config.yaml
dataset: "streak pictures of flow and ridge fields"
train_examples: 195000
horizontal_flip: false
mask_ratio: 0.75
encoder_norm: "rmsnorm"
encoder_layers: 14
decoder_layers: 4
optimizer: "soap"
shampoo_beta: 0.999
batch_size: 64
epochs: 6.9
lr_schedule: "step"
adamw_weight_decay_other_params: 0.05
Rows from block 2 of the encoder of a small masked image model, named by matrix and row number. Rows with one number belong to one neuron. Each number is 128 + 24 x the weight over its row's rms, rounded and kept within 0 to 255. All counts start at 0. Numbers have three digits each.
After each neuron's rows are labels from the 100 images, of 14976, where the neuron reaches its highest value: "peak at" is the part of the image that holds the peak; "responds to" is what is common among them. Only what is clearly more common there than usual is listed. The data: streak pictures of flow and ridge fields.
# fc1: MLP up (encoder.blocks.2.mlp.fc1.weight, 768x192), inputs 96-191
# fc2: MLP down (encoder.blocks.2.mlp.fc2.weight, 192x768, transposed), outputs 96-191

fc1.255:111140151155165151142182157040110138141122101137120142104152140124163095164104111158103163112145121075162110171140155124130131126171145116115129129139128135142143119159132118134127150116112149161086143112127124165135103111112156129135077179093104144142099112135134157131094161110118127117
fc2.255:116154143126128136156136102110112154136145152162116135103131136123124097132142115139167135117125135136147119119117122135092090137146135086099149113134159089150089094150144164148147160098142136117144170145148148160119148172140161109143133115150091125100103138134091094132114136097154090135
peak at: bottom right
responds to: high contrast; fine streaks; whorl

fc1.762:150119073114177126114120114122144111163187149090137110145134097140156117143141121121120140141150125076119084114175153148172149135120142092168115104122129133161129085148128133178144142140134158107126112141130117111171151099069138140154108141142118103163126150105114141116123131109115130119
fc2.762:168120085120130121130100128028129133114100123140119152116078152101160135137155099119059138136125141113138142143140138123130103108141152115132141135089151079101110128131130084152134145121092116115129132137157112101133128161121122143117157135074164129154128150153142121151126135132103132138
peak at: middle left; top left
responds to: high contrast; fine streaks

fc1.564:123119120106170141098139124040099121146139145138149117077160141144115116145156156162135171171176129104129078128131110139123107142134114109131109129111125172129127122151102166158139141169149114116117121103117137069142118173146155162142085105124157160112096138151128165125141165161151111100
fc2.564:149108147166099117072117109055133126152130151133116095146160190126091131147121102114129129135133139152104160103101138136170155116130152099102142099110143110089156111107170081113138170139113090152168158103190123134103151096112066163127148117159102109112088087120139128117110124144116130142
peak at: top left
responds to: high contrast; whorl

fc1.404:110086127140129118098148113103115135139133122161112082089142087113136094137131142169102115083129134139125133095122132109140123086124108110123147095139137160171132122114137119150092161084129154140060115099124129129143133123107108148136128117134093178134117134122086120163115200120138109131
fc2.404:161138116146140148117117134083135163117111135156126172162156097117161179095099144145080110090138125104079095132130119095109134148117106147115119099122121089127114095126112163150090132089153130136161127125094149164107121179146160162137160155118129154082142123096117160098125130127125151095
peak at: bottom centre
responds to: high contrast; fine streaks

fc1.138:147156128116127114074168094049106147090120098128144126105121135127151160158086106126144155113117124100096112101118133142122147113103133147162154120116120118089128109099137124138162184117149149153132114097114141089130167128118120126130128078132123081118070111138128185114127179140087104095
fc2.138:143150111091129171115158117195123128095138136128136143124131130120129156160120144124131122157076156155111093131147091134166120111128132126095121101104142110110115128081144082120127151091141103146113137155153100132135121126143114160105149133133148139107075128150121106162116145168136127116
peak at: top left; middle left
responds to: high contrast; fine streaks; whorl

fc1.353:139144135105143148073107112070121124135091143098153112142112150143123136129097153166130161151115131123092116103119148131139156144119146092161084197118100127131117131133107095178094114121146111117151095172125108133169105122123086128104132105152115142124106140115108143125148133104140117135
fc2.353:119144129118111134078149071100148152147139132144138137158122128133147114084154092128128130143136138071082129099134107082130155104113108146136124155137082123092093130119157130145134112136113084090104053139146135130123131135140195139162123134096102112124104106151108123066147145183128140106
peak at: top right; top left
responds to: high contrast

fc1.339:170133125154151153114097144071131136140098130120118107134169110132122088109120099125142129184160144105128109092177164096110110126104143075129112121138132133128101106147113143134104138121118133156127137170110141085109125145119144128149118166145116145121141150138117146166188161152102101117
fc2.339:095105103125161118154088106156127118101116073133171081156121154108127105114167087110114104184093142164118138089057122098158133146130149147110122124112116122159156139120133165112129139148131076151120098129106125119146136132180132123123151170094152086131142175133146136136162127100131153136
peak at: bottom right; top right
responds to: high contrast; parallel

fc1.74:128153162146143098122084148040118119161127103108099099109129126104174161113148098151134123148158124144162126130102109162111138110137128106118129121150166139119076152102106165105143105100106144129158104116156120123106160118153152130184074109115137117130089097125117112168134143133158078120
fc2.74:150101102121089135147168167109170140056119180115135123140129155143117070132127130128152129084100082113090144166156169118131151158092099107118107136160119085128149169097177125145168170138090088124126151091114133134143126136142135111103128087129125128107135154130136109090111124083141140139
peak at: bottom right
responds to: high contrast

fc1.99:157149155109131147141116074066138111167167144116137128162132174138131107147103099126110170149134094099161132182167133155085138116163144098120155135128096129139106128134169135162140129106130121136144141151103122137115131129101144151180120158110122118123136139150135134101152148186120119105
fc2.99:145132120124138098113106111202146108130129101134202158182140129131088161127095100139123165142129130125095151136101104102141133125114144114143129118137114133103154161114162088112149144111130125127120124126198153120133139134147117144078193178117095131136098106132090075122113139132108146131
peak at: top centre
responds to: high contrast; delta

fc1.56:136137105118132142121149143074112128127110144127140146186129149131161123087121099095118103125136142139152137156103179153168158153116142119131162119119097121140120140116166115119116103128096130126134062111100107117090122143090082154175125113087120135105123153080118139114086157166147149144
fc2.56:124142119122169124125109146137138155164160156121130124154152115096094111127098141125145135099120156180171144147104125145121127087133106129070128090144107113114136134141121126169141153130124092102123149120150159143125131148174116167097147142154105107123136090128097131143136090098156132132
peak at: bottom centre; top centre
responds to: high contrast; parallel

fc1.141:104118131139148163134142141080146115135140110106144166124135157163097101122129093129091208135155128079096106120115140153164115140140124096154139127153150106143151111101125150133116142173122121163151136117102122153114109107088154126151117111109126112104165126171125112144138098141123118092
fc2.141:097132123146125103089092158182140108139113094120167147147126170138131152157096121126117111128150111178122137173137132118154151142117157137139127112100123138102096094147132120096125134101088116140157127119142111139116190113108096144115177132113131123145138149176129104165112125103067116116
peak at: middle left
responds to: high contrast; fine streaks

fc1.260:109132073081113132126142157049151141102145128156111084133131135110114144127120101151102116106126119124115162114129135093100120154132129123150151112114121164103106115113140140107130117149111137159121124139096111110093128107080133148141116142110170158112189115163096166096162143140142122138
fc2.260:123111126154115099169109137116133116134139093125130144145121157104119113145176117091113138123161124145165166158110075136107101122150146077143139135142136156110134115161142119135103112101125108129128152169147102146112159155104149135105103125147144120091157111129125124132125149123111097111
peak at: middle left
responds to: high contrast; fine streaks

fc1.329:145155169080150161106099120054109110138142102115149131148137101137194114150124112083104163118131101153131117152147159113103103145125121133123150062118121161133148126167140158112132153133118144175111136132120101146121099145141111137141103114119152147095138081125121118133126169120136098137
fc2.329:142142089152130122121097127171136111124130152152179116136109130129103150142078110146079111158110091106089137164128111127114162113123152145113114108100122124120125130114114093119114116081153141150151124110155102152109130090117076140126128168133121132143130129105099120105138124156108178144
peak at: bottom right; middle right
responds to: high contrast

fc1.136:129121133102133141126126141068161114130130181131151125116147124154124068146111126129106169114138150101136133174122133114091133116151134145116140101146127154089120112132134126180130115133110119140141167136099156144151156162137148142133141185094127151156126123168129124107142130156070108120
fc2.136:134129120140129126149119128194147131120132107159227158140112128101130104119151130136079152139091099137119145110100121090142089125131135109111157109104144118099136121127152121104143120106110129101128116130136133118121121131143130131095186191107127115096139134160085111166141158132122097130
peak at: top centre
responds to: high contrast; waves

fc1.323:147145122087119128090158148071139099156168122102110135121124113177144085157136102138118163148107184097098123156128164083117134151132128141133145131126112135103115137102102121115146134124139135082111097160115136109093114114119140106136136134119183169138081135166110128142157119105112139136
fc2.323:116128101127102158103152123178100154129074107110150120137123153126115142150111133077124140117135103150151127114168149104162165108138118144116158116118127124109145142129179123118144126125097112108116174135200095128117132140172086124078118138140099119118094111157139105142124127111124106154
peak at: top left
responds to: high contrast; fine streaks

fc1.468:111105120123103154143114108080086145148116104146143124148119161147150096152118183119152136155158123142130110111134204122131096174136172102169118082107128132152122095133117072095148133133125098140160110082116141109136118139104131144128122128097124110111093100128136111096162129130112120105
fc2.468:153155162128117137106121146160110140127148106107184113122165150142122104173083114140145103123158184155139177101131127151090146124141135077097136095066157154120127146127123089129170140137131148108147133089155137166134139107178124136170099132142144105158108127114108139165135116127170097131
peak at: middle right
responds to: high contrast; fine streaks; pair of whorls; source

fc1.658:147129159120123169105160083079117154171119103152108130114185134128133118145140168126159185166157102116098064143101119098117101052092152081157145139120136141129140154136104126146106122102123116136147111132112146137124130136110142115124111095125133094161096140169122166137135112158103104131
fc2.658:163151119102146143144117163144137122100115110168164157136140124101148132142133133158105102129107141192153120139129102152124133106157156100067106108095102140112103115128134116123113135131145132124112119159116118118112136106126120172153162155099102121089133134140118121145108145110113095089
peak at: top left
responds to: high contrast; fine streaks; parallel

fc1.366:131071118105149130099112133055106104161155118136118132156146128148151129126101142110090131150130143120158110117082091104134089121112144134099136122150142100153125143096143132142141107148127155132115102132098099183119140103105117127145109141109176155110096120088140158126143154134088139122
fc2.366:074140145089131126086167133147097122118140130123165135151142108089143164114116152144118138133107100115123114110149130129133125129102096117136117139118102119148081115146087104136131102116155113107135073111135085076138120142063138126138113127128111161116108118101111107112123110164140119107
peak at: top left; top centre
responds to: high contrast; fine streaks

fc1.142:123113163129114071141122147089090140109103126081129087144141104146140151124144118132127127135135145156128146071121132125114119132131138096094118078129223119139076156119095143111105088144120146135151116099108142131149138117164108109116107165119116129108115154165148137164121103121140137081
fc2.142:113101181116100140129093124152070148163116110157097116107090146125155115143137118130126124119126173128151140165106096107109139093121150122144126138134164144122101128133124120170131104135128135127142086161109126106095120144100154123163142165099120161112090134127143133108142162127083138124
peak at: bottom right
responds to: high contrast; source

fc1.167:088107141148141121105123149052121120141158151137152172115151158143135081132153132142132142094100154140153118143142115139138159088105141132169087094128106119132106120150160149155093129137099136137086144135117120122133117127151095085149104149136142118125091125140082125150141141127075103130
fc2.167:079122091120151134147154159171162107129106157136141150136139115095122156151086160095110134140092140153122101117140110167143137101134112118064077086118103112125157144097138090122117102130153132178119095137141125142105101106157077101115178159112111121102117120144096134160142123156132107103
peak at: bottom right
responds to: high contrast

fc1.113:148144089091109171151115079065114125116122109137106113162158127147121165100143132124141138165126136121122113123100126096163115139100122102174152092148136134141099177133105100107138116127170089151154128123078131103133095146106115081166124135112103107090102138093170140123134123172095125123
fc2.113:174165099117139119125123169160146088069121097120133126133129146116150127162138184144114066109119124170144137096128100138115107105119143146089130093129125166155145121142107148155120137155149143137112092144110121103127121135134125130154135157103119128086160115128134135126115147139130142112
peak at: top left
responds to: high contrast; fine streaks

fc1.47:099138124120139152079163136064108107142117130124177152105134132179157172129100109112125167115125123084128112178143125117116101142125150098111135111134126159131114121150117101165130125119114100156089090140098139125156117159143133146167124099116119153112168154125125106078142137127116152078
fc2.47:125173146156128115116134143183112109152147116146165146176144162107111150125132151144133147131153151125166141150124114139138141123134078098122149095145112071136121126129155088097162106114091165133174135108158132134085064146151111136172164137121146100136146142069106136153152108129170086125
peak at: top left
responds to: high contrast; loop